From a checkpoint of a small sound classifier.
Model: 3.6M parameters, log mel input, arch transformer, activation gelu, layers 12, width 192.
Data: trained on single English command words and digits, spoken by a formant synthesiser in many voices, 46.9 epochs.
Rows from block 3 of a small sound classifier, named by matrix and row number. Rows with one number belong to one neuron. Each number is 128 + 32 x the weight over its row's rms, rounded and kept within 0 to 255. All counts start at 0. After the name is the row's rms in percent of the matrix's.
After each neuron's rows are labels from the 100 clips, of 14976, where the neuron reaches its highest value: "loudest" is the band of the loudest frequency at the time of the peak. Only what is clearly more common there than usual is listed. The data: single English command words and digits, spoken by a formant synthesiser in many voices. In brackets: how many of the 100.
# fc1: MLP up (model.blocks.3.mlp.fc1.weight, 384x192), inputs 48-95
# fc2: MLP down (model.blocks.3.mlp.fc2.weight, 192x384, transposed), outputs 48-95

fc1.10 107 [125 113 126 127 134 138 145 181 106 147 144  85 140 154 232 124 116 152 148  96 131 126 127 114  53 104 157 117 173 135 121 146 102 127  63 142 105 162 108 110 142 119 125 110  14 144 119  87]
fc2.10 095 [ 80 156 125 189 154  97  99 145 129  96 133 109 174 125 109 105 211   7 131 173  92 147 138 119 121 140  87 167 125 131 124 106 153 145 144 160 107 163 116 100 100 172 179 168 170 114  96 164]
loudest: 500 to 1000 Hz (71)

fc1.354 086 [175 157  93 117 127 109 124 126 115 125 130 147  99 129 110 167 112 143 129 138 129 176 138  97 136  59 156  92 168 131 150  85 127 178 109 121 124  86 146 136 150 108 109 175  84 132 150 104]
fc2.354 099 [100 153 160 169 106 163 134 135 126 106 146  97 155 109 145  91 138 130 180 158  89 138 102 113  84  97 130 198  79 133 130 144 114  81 174 176 114 137 138  83  94 142 200 112 120 162 116 199]
loudest: 250 to 500 Hz (49); 500 to 1000 Hz (43)

fc1.201 100 [120 139 126 158 130 160 124  24 135 117 165  43 134 124  89 104  56 160 149 147 114 170 112 128 151 105 146 115 151 125 121 144 126 108 163 136 100 126 120 134 144 124 149 107 207 146 117 138]
fc2.201 095 [127 116  96 107  80 147 167 191 124 147 139 126 158 165 164 138 188  14 111  90 131 138 100 116 105  95  96 154 152 104 114 140 133 149  97 110 151  97 123 136 158 146 122 112  48 147 135 123]
loudest: 500 to 1000 Hz (59)

fc1.126 106 [159 162 111 140 107 156 114 179 123 115 133 140 105 115 102 146 114 151 158 114  85 168  87 149 176  46 146 118 126  80 141  87 117 180  83 157  97 118 194 162 120  43 105 140  61 122 145 120]
fc2.126 102 [104 122 158 160 110 138 158 140 182 129 128 130 114 139 130 101 155  76 127 151  96 134  94 114  77  87  51 198  53 127  87 144 140 142 162 149 164 147 133  96 118 138 147 132 129 157 140 209]
loudest: 250 to 500 Hz (54); 500 to 1000 Hz (37)

fc1.128 109 [148 161 124 131  78 136 121 202  97 239 124 157 129 120 139 139 147 135 148 104 126 132 153 109 179 139 162  71 140 121 151 119 128 122  83 106 104 126 112 156 135 108  59 112  35 181 202 114]
fc2.128 119 [137 191 159 178 155  98  86 130 100 115 123 103 101 126 118  90 165  60 118 187 177 115 126 135  75 152 104 185 113 209  96 122 142 124 129 153 127 129 130  47 122 132 154 122 175 141 110 136]
loudest: 500 to 1000 Hz (42); 250 to 500 Hz (41)

fc1.51 049 [ 98 137  99 129 123 103 127  40 181 109 122 106 128 144 122 127 135 119  99 124 114 107 162  81 161 161 105 140 110 118 120 167 141 100 158 110 130 120 114 143 127 146 128 178 149 176 112 141]
fc2.51 084 [177 110 129 108 108 165 124  83  71 146 160  89 122  51 134 184 154  91 170 110 103 152  96 125 128 158 134 107 164 137 188  79  99 159 126 135  88 122 148 117 102 122 110 112 139 158 143  90]
loudest: 4000 to 8000 Hz (45)

fc1.319 111 [124 137 127 140 127 101 137 173 110 156 125  88 129 142 239 156 117 147 150  77 120 119 131 114  88 110 147 107 168 128 137 143  99 127  56 106  95 126 117 123 129 118  89 125  36 136 164 103]
fc2.319 098 [118 151 105 173 134 131  49 139 128  97 148 134 150  94  86 102 150  44 167 203 106 169 160 129 161 136 132 149 112 161 110 151 173 146 137 143 109 196 111 128  59 137 167 141 156 139 100 176]
loudest: 500 to 1000 Hz (75)

fc1.188 086 [101 154 131 154 135  95 135 135 130 160 109 110 155 142 197 136 124 152 126  86 133 143 127 104  51 118 144 109 157 160 125 146 128 114  67 145 142 143 134 107 135 126  95 135  30 122 140 108]
fc2.188 094 [ 77 141 143 201 127 107  88 137 138 119 166 117 175 111 122 115 194  50  95 167 115 128 149  44 122 107 137 168 109 155  93 134 144 128 106 151 144 154 127 120 102 160 163 133 141 119 101 150]
loudest: 500 to 1000 Hz (70)

fc1.147 094 [ 95 130 130 120 123 113 147 167 121 162 144 102 167 160 221 118 132 143 129 105 126 126 144  83  81 129 154 100 157 124 117 144 120 103 100 141 154 166 101 121 140 133 124 100  15 147 128 120]
fc2.147 102 [108 175 144 198 174  99 125 158 110  70 132 105 180 143 142 107 182  48 137 156 106 120 132 105  97 152 104 189 148 128 121 121 126 134 102 178 103 133 106  96 124 156 190 138 136 123  69 143]
loudest: 500 to 1000 Hz (73)

fc1.121 102 [120 114 140 130 142 105 156 178 123 120 142  81 169 139 215 124 118 151 152  89 123 127 130 120  54 112 144 134 171 134 119 157 110 107  49 123 109 136 111 119 133 120 128 107   4 128 118 107]
fc2.121 094 [ 99 157 144 186 152 105  93 163 125  97 138 112 170 124 114 121 211  42 142 185  97 141 137  97 132 136  99 191 111 145 134 130 154 131 112 166 110 176 110 106  96 163 192 115 125 118  61 175]
loudest: 500 to 1000 Hz (70)

fc1.352 099 [115 112 128  98 131 119 130 183 107 148 129 104 154 146 232 134 120 154 149  74 115 137 116 119  68 106 148 112 170 121 113 156  92 114  67 107 119 177  95 124 123 116 125 101  22 163 131 103]
fc2.352 093 [122 181 114 207 145  76 121 149 135  84 154 113 162 136 118 100 203  25 117 178  89 138 129 105 111 151  70 180 128 129 129 117 144 135 132 177 100 151 114  83 108 170 192 152 150 107  76 155]
loudest: 500 to 1000 Hz (77)

fc1.186 109 [146 130 108 133 139 156 101  40 128 119 156  28 109 137  64 102  70 152 151 158 108 175 121 123 141 108 140 116 135 125 125 139 129 112 161 135  78 142 130 131 123 128 135  89 197 147 144 138]
fc2.186 092 [136 123  66 128  99 121 162 182 128 148 141 121 138 162 180 135 211  18 116  83 133 156 116 137  97 123 111 149 164 121 148 124 139 160  99  83 149  92 119 118 151 132 109 105  49 138 131 116]
loudest: 500 to 1000 Hz (66)

fc1.79 109 [120 148 122 151 125 127 141 144 120 144 134  99 167 124 223 131 121 148 138  97 127 139 131 104  86 106 152  98 176 134 134 159 121 117  73  90 109 133 114 122 129 125  73 118  37 160 158 101]
fc2.79 100 [ 98 149 135 164 168  98  69 127 140  96 155 118 175  96 101 120 171  52 123 192  95 153 150 107 143 118  99 170 126 152  89 154 162 127 143 162 114 182 107 120  73 175 180 156 169 122  67 172]
loudest: 500 to 1000 Hz (73)

fc1.323 112 [150 169 119 127  73 139 132 197 102 236 132 140 135 126 144 145 147 132 143 106 132 141 146 104 185 146 155  87 129 124 164 111 125 120  92 113 107 139 130 157 126 108  61 115  41 205 197 108]
fc2.323 111 [135 190 152 197 164  91 104 124 114 114 116  99 113 147 116  71 165  49 119 179 171 124 124 122  61 138  87 201 106 201  87 121 152 127 124 175 123 131 117  40 137 146 163 120 170 138 121 142]
loudest: 500 to 1000 Hz (35)

fc1.66 107 [142  92 100 137 133 157 116  47 129 126 152  29  89 144  73  94  70 146 145 168 113 189 120 127 130 133 142 107 145 133 128 139 136 115 153 111  71 139 134 135 127 125 137  88 197 134 128 130]
fc2.66 089 [146 149  96 126 105 155 147 173 111 132 138 123 112 141 168 121 197   0 123 111 148 135 103 137 106 128 100 135 137 108 102 148 161 154 115 130 145 107 114 140 145 145 120  97  38 190 133 116]
loudest: 500 to 1000 Hz (68)

fc1.187 117 [148 138 101 108 134 151  92  46 131 118 151  39  83 140  76 112  75 144 152 155 113 168 116 128 133 117 132 112 140 132 133 139 124 125 165 117  65 117 155 143 123 133 145  84 190 146 143 142]
fc2.187 098 [159 136  88 113 104 112 161 170 119 160 132 112 133 163 200 145 200   8 112  84 128 144 101 136  95 125 101 139 184 118 130 109 142 172 103  84 141  75 111 122 163 139 119 104  54 124 138 112]
loudest: 500 to 1000 Hz (65)

fc1.61 096 [166 119 135 119 115 136  88 145  76 141 109 156  99 126  85 155 106 152 172 152 131 164 135 109 162 147 149 103 137 138 140  93 148 209  80 175 132 146 138 136 139 110  84 131  70 132 146 105]
fc2.61 112 [136 112 186 152 138 126 161 127  75 126 138 123 150 157 165 115 176  98 106 140  87  92 114 108  65 190  86 207  81 107 102 151 131  82 129 178 136 101 135  85 144 175 157 123 174 160 126 172]
loudest: 250 to 500 Hz (53); 500 to 1000 Hz (37)

fc1.227 109 [139 142 133 120 128 120 131 175  98 155 137 104 157 125 252 123 128 145 154  91 113 120 129 105  72 129 150  98 166 118 138 147 105 125  76 123 119 129 112 139 146 122 105 124  37 130 137 104]
fc2.227 101 [114 138 146 174 156 107  76 139 100  94 159 112 184 107 113 115 192  51 140 189  99 142 150 118 157 135 102 152 125 143 120 143 143 146 126 147  96 174 114 125  84 154 200 132 163 133  60 162]
loudest: 500 to 1000 Hz (76)

fc1.310 104 [127 126 107 133 142 167 111  39 118 123 165  49 130 139  72 102  66 149 151 154 110 169 112 119 153 114 142 113 145 120 133 137 138 122 164 120  80 138 122 143 125 118 146 118 203 158 131 144]
fc2.310 092 [120 109 104  96 105 147 173 177 108 156 136 116 153 164 175 149 195   9  96  69 123 129 103 125  96 110 110 152 151 104 111 144 113 149 103  93 164  72 110 119 159 144 118 119  56 146 126 114]
loudest: 500 to 1000 Hz (62)

fc1.75 106 [143 120 132 119 126 150 127 151 101 137 134  86 164 108 226 143 118 145 157  97 125 122 136 105  95 103 153  97 171 128 127 154 108 129  78 113  78 142 111 143 119 123  87 121  31 159 151  96]
fc2.75 099 [111 186 160 177 148 120  91 144 120  80 154 108 174 105 109 108 178  51 151 187 108 134 146 127 137 161  95 165 123 156  98 145 134 129 140 186  94 163 105  98  84 166 172 158 172 150  84 180]
loudest: 500 to 1000 Hz (73)

fc1.329 086 [177 119 106 107 102 158 106 125  94 118 161  90 131 128 113 167 129 147 170 167 149 197 129 106 125  87 172  97 153 163 144  94 139 191  93 139 103 115 171 115 148  98 112 115  82 155 152  81]
fc2.329 096 [121 159 143 172 120 152 158 133 118  99 133 110 141 145 164 110 145 100 182 155  91 121 103 123  59 112 113 222 103 131 116 137 113 103 171 196 124 112 151  79 125 136 191 120 147 144 118 184]
loudest: 250 to 500 Hz (51); 500 to 1000 Hz (44)

fc1.175 100 [119 116 128 105 124 133 159 186 104 144 140  93 145 166 211 148 120 155 153  76 128 124 118 113  65 116 153 109 170 127 107 144  87 112  54 133 116 147 105 121 143 120 119 103  13 160 129  84]
fc2.175 101 [106 159 125 199 157  96 107 148 131  94 152 102 160 126 115 112 208  15 130 167  88 136 121 115 112 132  72 178 125 136 124 119 136 121 141 166 100 152 121  85 108 159 197 161 153 111  71 167]
loudest: 500 to 1000 Hz (71)

fc1.243 115 [117 133 113 138 149 117 137 151 113 151 118 104 159 124 234 155 116 150 142  78 130 120 134 108  74 109 153 108 172 132 141 140 100 119  60 101  94 113 110 129 132 123  96 132  47 151 170  97]
fc2.243 111 [112 168 120 162 154 123  70 116 152 102 151 124 171  89  87 107 165  36 132 188 113 147 165 117 155 134  98 150 119 144  78 150 166 134 149 128 130 192 101 121  64 177 165 150 177 118  81 165]
loudest: 500 to 1000 Hz (78)

fc1.57 100 [111 150 117 134 116 136 157 200 121 148 138 115 151 116 185 135 133 142 145  94 118 128 151 100 139 105 140  98 161 109 131 129 123 126  41 125 119 104 128 140 135 119 100 124  11 142 110  96]
fc2.57 105 [116 182 135 221 135 113 112 159 144 122 140 102 142 148 129 114 194  46 132 157  98 154 101 146 105 126 102 183  99 136 117  75 117 139 125 207 105 132 162  81 146 134 210 107 135 110  64 154]
loudest: 500 to 1000 Hz (62)

fc1.176 113 [127 120 118 104 144 106 128 190 106 156 131  90 151 150 227 135 119 151 147  98 131 124 139 118  56 112 148 116 186 134 128 169 100 116  73 103  91 177 113 115 113 122  88 107  40 146 154 101]
fc2.176 104 [ 93 160 122 183 137  88  71 146 129  91 132 132 168 110  90 122 183  30 147 209 106 131 166 141 136 158  83 132 121 145 124 121 180 160 124 120 104 198  92 113  74 151 156 174 162 144 108 162]
loudest: 500 to 1000 Hz (71)

fc1.120 119 [141 113 140 138 147 126 134 171 109 132 142  85 118 146 227 132 115 151 141  82 128 114 129 119  47 117 147 117 180 127 123 153  92 120  67 154  89 140 108 118 126 121 113 135  39 141 142  98]
fc2.120 104 [101 131 124 177 123 117  69 148 132 104 145 154 170  96  89 121 158  44 131 194 104 145 183 112 182 161 110 117 106 128 109 151 174 143 127 124 109 201 101 155  71 169 148 171 158 153 102 148]
loudest: 500 to 1000 Hz (72)

fc1.21 096 [138  96 110 165 120 140 134 167 108 177 136 107 116  88 168 174 125 146 147  93 122 131 122 103 122 126 148  88 170 138 141 107 100 135  53 114  96 123 148 135 106 118  71 128   0 142 173  96]
fc2.21 114 [115 158 151 190 147 135 113 135 153  69 116  82 149 139 125 113 140  70 132 166 130 141 101 149  70 141  99 208 126 168  81 142 130  96 144 194 114 131 122  51 134 153 195 139 164 155  98 160]
loudest: 500 to 1000 Hz (50); 250 to 500 Hz (46)

fc1.67 101 [134 144 121  97 133 139 139 161  84 160 139  76 124 150 198 140 126 146 152  89 130 129 131 104  59 124 146 105 171 147 124 153 110 121  73  94 100 128 131 126 142 125  97 108  42 168 173  91]
fc2.67 089 [ 69 125 143 213 146  42  87 126 141  92 126 121 168 110 108 113 190  31  94 185  96 117 129 104 128 156  84 169 108 144 115 163 158 108 139 135 150 175 111  87  79 181 184 195 171  80  87 155]
loudest: 500 to 1000 Hz (69)

fc1.364 098 [122  95 131 126 133 111 121 189 113 139 138  88 141 135 223 133 126 148 139  71 129 127 115 114  65  93 145 108 174 115 120 153  95 114  79 109 140 177  97 125 133 115  98 126  36 144 138  89]
fc2.364 092 [110 157 111 197 129  87 103 156 126  98 146 109 174 125 110  91 203  25 148 187  86 159 141 122 124 136  91 151 125 129 141 108 135 139 121 174  95 164 116 103  98 151 186 148 131 132  92 163]
loudest: 500 to 1000 Hz (75)

fc1.306 096 [148 104 122 129 130 142 145 217 104 153 152  96 128 114 165 157 135 151 169  83 122 151 119 120  77 109 154  99 162 113 119 141 104 119  39 122  76 157 122 135 127 102 138 117   0 154 113 105]
fc2.306 105 [120 170 138 208 127 103 123 118 127 132 133 106 130 134 113 135 194  29 102 170 109 116 118 130 105 147  86 174 120 144  88 143 162  81 164 186 141 143 128  71 119 165 172 127 186 143  92 169]
loudest: 500 to 1000 Hz (61)

fc1.102 080 [100 121 163 132 169 114 127  56 154 110 135 103 150 128 168 114 153 104  83 129 112  84 154  42 138 171  83 126 131 111  89 173 129  81 168 113 125 126 132 138 130 187 152 180 159 144  89 145]
fc2.102 107 [180 110 123 115 108 157 119  78  83 152 190  66 106  39 156 168 153  85 159 119  94 153 103 109 134 137 122 103 170 125 165  83 103 162 135 133  93 124 152 122  95 142 122 115 138 151 147 115]
loudest: 4000 to 8000 Hz (55)

fc1.93 108 [157 173 130 126  72 140 121 191  99 251 144 143 150 121 137 123 148 133 149 118 122 135 149  98 183 130 165  81 130 106 153 111 127 128  89 119 118 131 123 157 129 112  51 127  40 194 206 114]
fc2.93 118 [136 183 142 169 147  93  91 126 110 117 113 107 104 142 116  80 167  68 100 183 177 122 117 130  68 153 104 196 113 202  92 123 147 117 122 165 131 116 142  50 131 133 150 124 157 131 108 141]
loudest: 250 to 500 Hz (46); 500 to 1000 Hz (39)

fc1.112 084 [115 135 129 119 116 103 141 160 112 153 141 101 131 137 148 171 126 156 162  90 109 135 133 107 116 112 136 102 150 117 122 154 105 124  59  99 137 141 121 123 122 118 104 120  19 131 116  99]
fc2.112 094 [ 90 143 127 213 146  61 108 117 140 118 140  92 153 104 140 107 216  29  79 178 105 130 137  98 127 145  76 188 110 155 107 123 171 121 141 149 149 165 113  84  97 182 167 157 163  99  75 184]
loudest: 500 to 1000 Hz (72)

fc1.288 130 [145 189 111 125 108 159 115 139 108 162 112 124 105 101 123 155 121 130 147 145 144 156 129  96 154 115 142  93 162 153 143  94 135 195  53 136  90 108 140 137 131 132  61 133  59 139 164  87]
fc2.288 087 [ 73 102 146 114 166 174  96 113 112  65 118 147 150 107 102 166 103 165 102 167 116  84 144 185 124 180  99 124  93 147 130 130 157 115  99 121 167 169  83 119  73 128  96 185 168 174 136 154]
loudest: 250 to 500 Hz (50); 500 to 1000 Hz (45)

fc1.62 080 [132 130 105 130 115 131 147 189  96 197 138 138 142 116 158 152 155 140 160  84 107 130 126  84 152 141 141  89 152 107 146  89 128 153  52 122 119 136 141 144 146 124 133 120   8 132 109 106]
fc2.62 112 [123 179 140 213 133 122 125 176 132 119 125  98 130 172 141  89 176  78 141 132 130 139  84 158  79 129 138 206 113 163  85 129 121 115 122 196 134 112 156  59 158 117 207  93 146 119  81 164]
loudest: 500 to 1000 Hz (65)

fc1.275 113 [150 168 128 132  73 129 118 199  89 243 140 143 130 137 136 126 146 137 139  98 124 129 155 121 179 131 165  72 141 107 145 116 127 131  87 106 120 127 127 159 139 105  38 113  41 174 196 121]
fc2.275 122 [143 187 153 177 146  97 102 123  97 102 118 100  98 147 117  86 154  60 111 180 180 128 120 130  61 142 108 185 127 215  94 117 145 118 128 158 130 122 134  38 138 129 157 133 168 138 115 126]
loudest: 500 to 1000 Hz (37)

fc1.65 111 [134 124 125 130 140 111 128 176 106 139 129 104 143 120 231 134 123 151 151  89 122 122 119 116  58 113 149 105 175 118 130 150 102 121  59 110 102 131 126 130 111 123  84 125  25 149 153  93]
fc2.65 100 [120 161 139 148 150 110  73 140 147  98 138 124 168  94  94 118 185  26 110 192 105 129 151 121 141 139  94 159 111 158 106 151 165 133 140 157 113 188 107 110  67 171 167 160 170 118  85 162]
loudest: 500 to 1000 Hz (74)

fc1.284 094 [122 126 135 163 148 155 125  37 110 135 141  68 123 127  84 105  50 165 141 146 101 146 107 121 130 112 161 109 135 123 133 156 124 108 160 120 107 121 129 140 104 109 131  81 209 121 131 143]
fc2.284 087 [109  98 139 103 109 176 173 175  90 145 130 153 156 155 159 128 170   9 115 100 128  86 129 103 105 130 117 116 133 113 122 171 156 114  95 105 159 113  83 145 158 152  76 142  51 161 167  91]
loudest: 500 to 1000 Hz (47); 250 to 500 Hz (40)

fc1.200 110 [123 123 115 101 131 109 120 176 107 143 138  94 148 134 234 126 115 149 155  96 122 133 142 114  80 107 145 109 179 116 117 162 108 120  80 113 100 146 104 119 129 120 101 105  39 155 151 100]
fc2.200 103 [ 94 157 143 174 147 121  80 141 147  85 144 133 171  97  94 107 191  43 136 203 113 125 151 149 149 141  73 157 112 144 104 134 176 149 140 138 119 200 103 125  82 166 159 180 163 125  86 167]
loudest: 500 to 1000 Hz (76)

fc1.3 125 [166 168 120 141 101 141 135 131 100 140 119 108  80 141 129 148 124 132 145 136 148 139 124  82 135 131 135 107 142 139 124  97 133 182  46 146  98 145 142 127 123 130  99 132  48 140 156  77]
fc2.3 088 [ 71 127 143 159 182 150  80  87 179  62 114 150 150  94  94  93 142 113  89 176 140  91 165  90 115 113 120 134  93 150 120 134 172 128 122 137 167 163 119  96  67 172 110 135 135  94 103 186]
loudest: 500 to 1000 Hz (49); 250 to 500 Hz (45)

fc1.54 094 [160 116 113 138 133 140 110 171  93 152 138 126  99 122 163 155 124 139 144 112 155 155 121 104  69 129 149 104 161 160 117 135 118 113  76 109  93 150 124 113 103 124  91 126  46 170 152  78]
fc2.54 098 [115 187 148 191 148  96 125 132 130 101 121 113 118 141 123 113 138  92 107 169 142 111 113 145  74 164 107 217 101 155  70 156 158  81 128 212 135 134 102  61 124 144 163 159 174 125 128 149]
loudest: 250 to 500 Hz (48); 500 to 1000 Hz (47)

fc1.293 089 [165 132 112  95 103  99 131 116 105 143 143 133  90  97  98 165 113 140 170 144 125 166 157 117 137  90 162  94 146 125 152  71 130 201 103 161 151 139  90 134 122 103  83 152  73 113 190  92]
fc2.293 106 [113 156 163 172 135 156 140 133 150 102 151 103 136 121 157 109 162  90 129 150  94 128  83  86  56 126 108 212 129 133 101 153 109  78 172 189 139 116 165  68 131 180 175 100 130 155 113 190]
loudest: 250 to 500 Hz (52); 500 to 1000 Hz (40)

fc1.135 115 [120 135 131 137 138 109 135 145 122 140 124 105 150 117 240 140 114 152 145  89 120 126 143  99  72 100 155 114 174 122 140 146 112 122  75 118  83 149 106 131 120 123  82 142  40 146 175 104]
fc2.135 114 [105 161 124 169 157 102  68 111 168 104 138 147 149  85  84 109 149  53 142 198 112 148 165 118 163 125 108 134 107 144  98 140 174 129 149 154 124 196 112 134  60 171 168 156 172 111 105 182]
loudest: 500 to 1000 Hz (76)

fc1.279 107 [138 121 128 130 131 144 141 189 112 133 123  83 147 145 216 134 112 144 152  75 117 123 111 135  73 103 136 109 167 131 119 160  81 110  52 147 101 170 120 136 117 126 122 102  22 149 114  89]
fc2.279 099 [102 138 119 187 130  98  83 143 105 113 132 102 158 120  94 140 220  30 159 193  92 158 132 129 141 162  55 155 123 145 162  99 146 152 137 140 108 176 118 107  83 159 181 164 178 144  80 165]
loudest: 500 to 1000 Hz (76)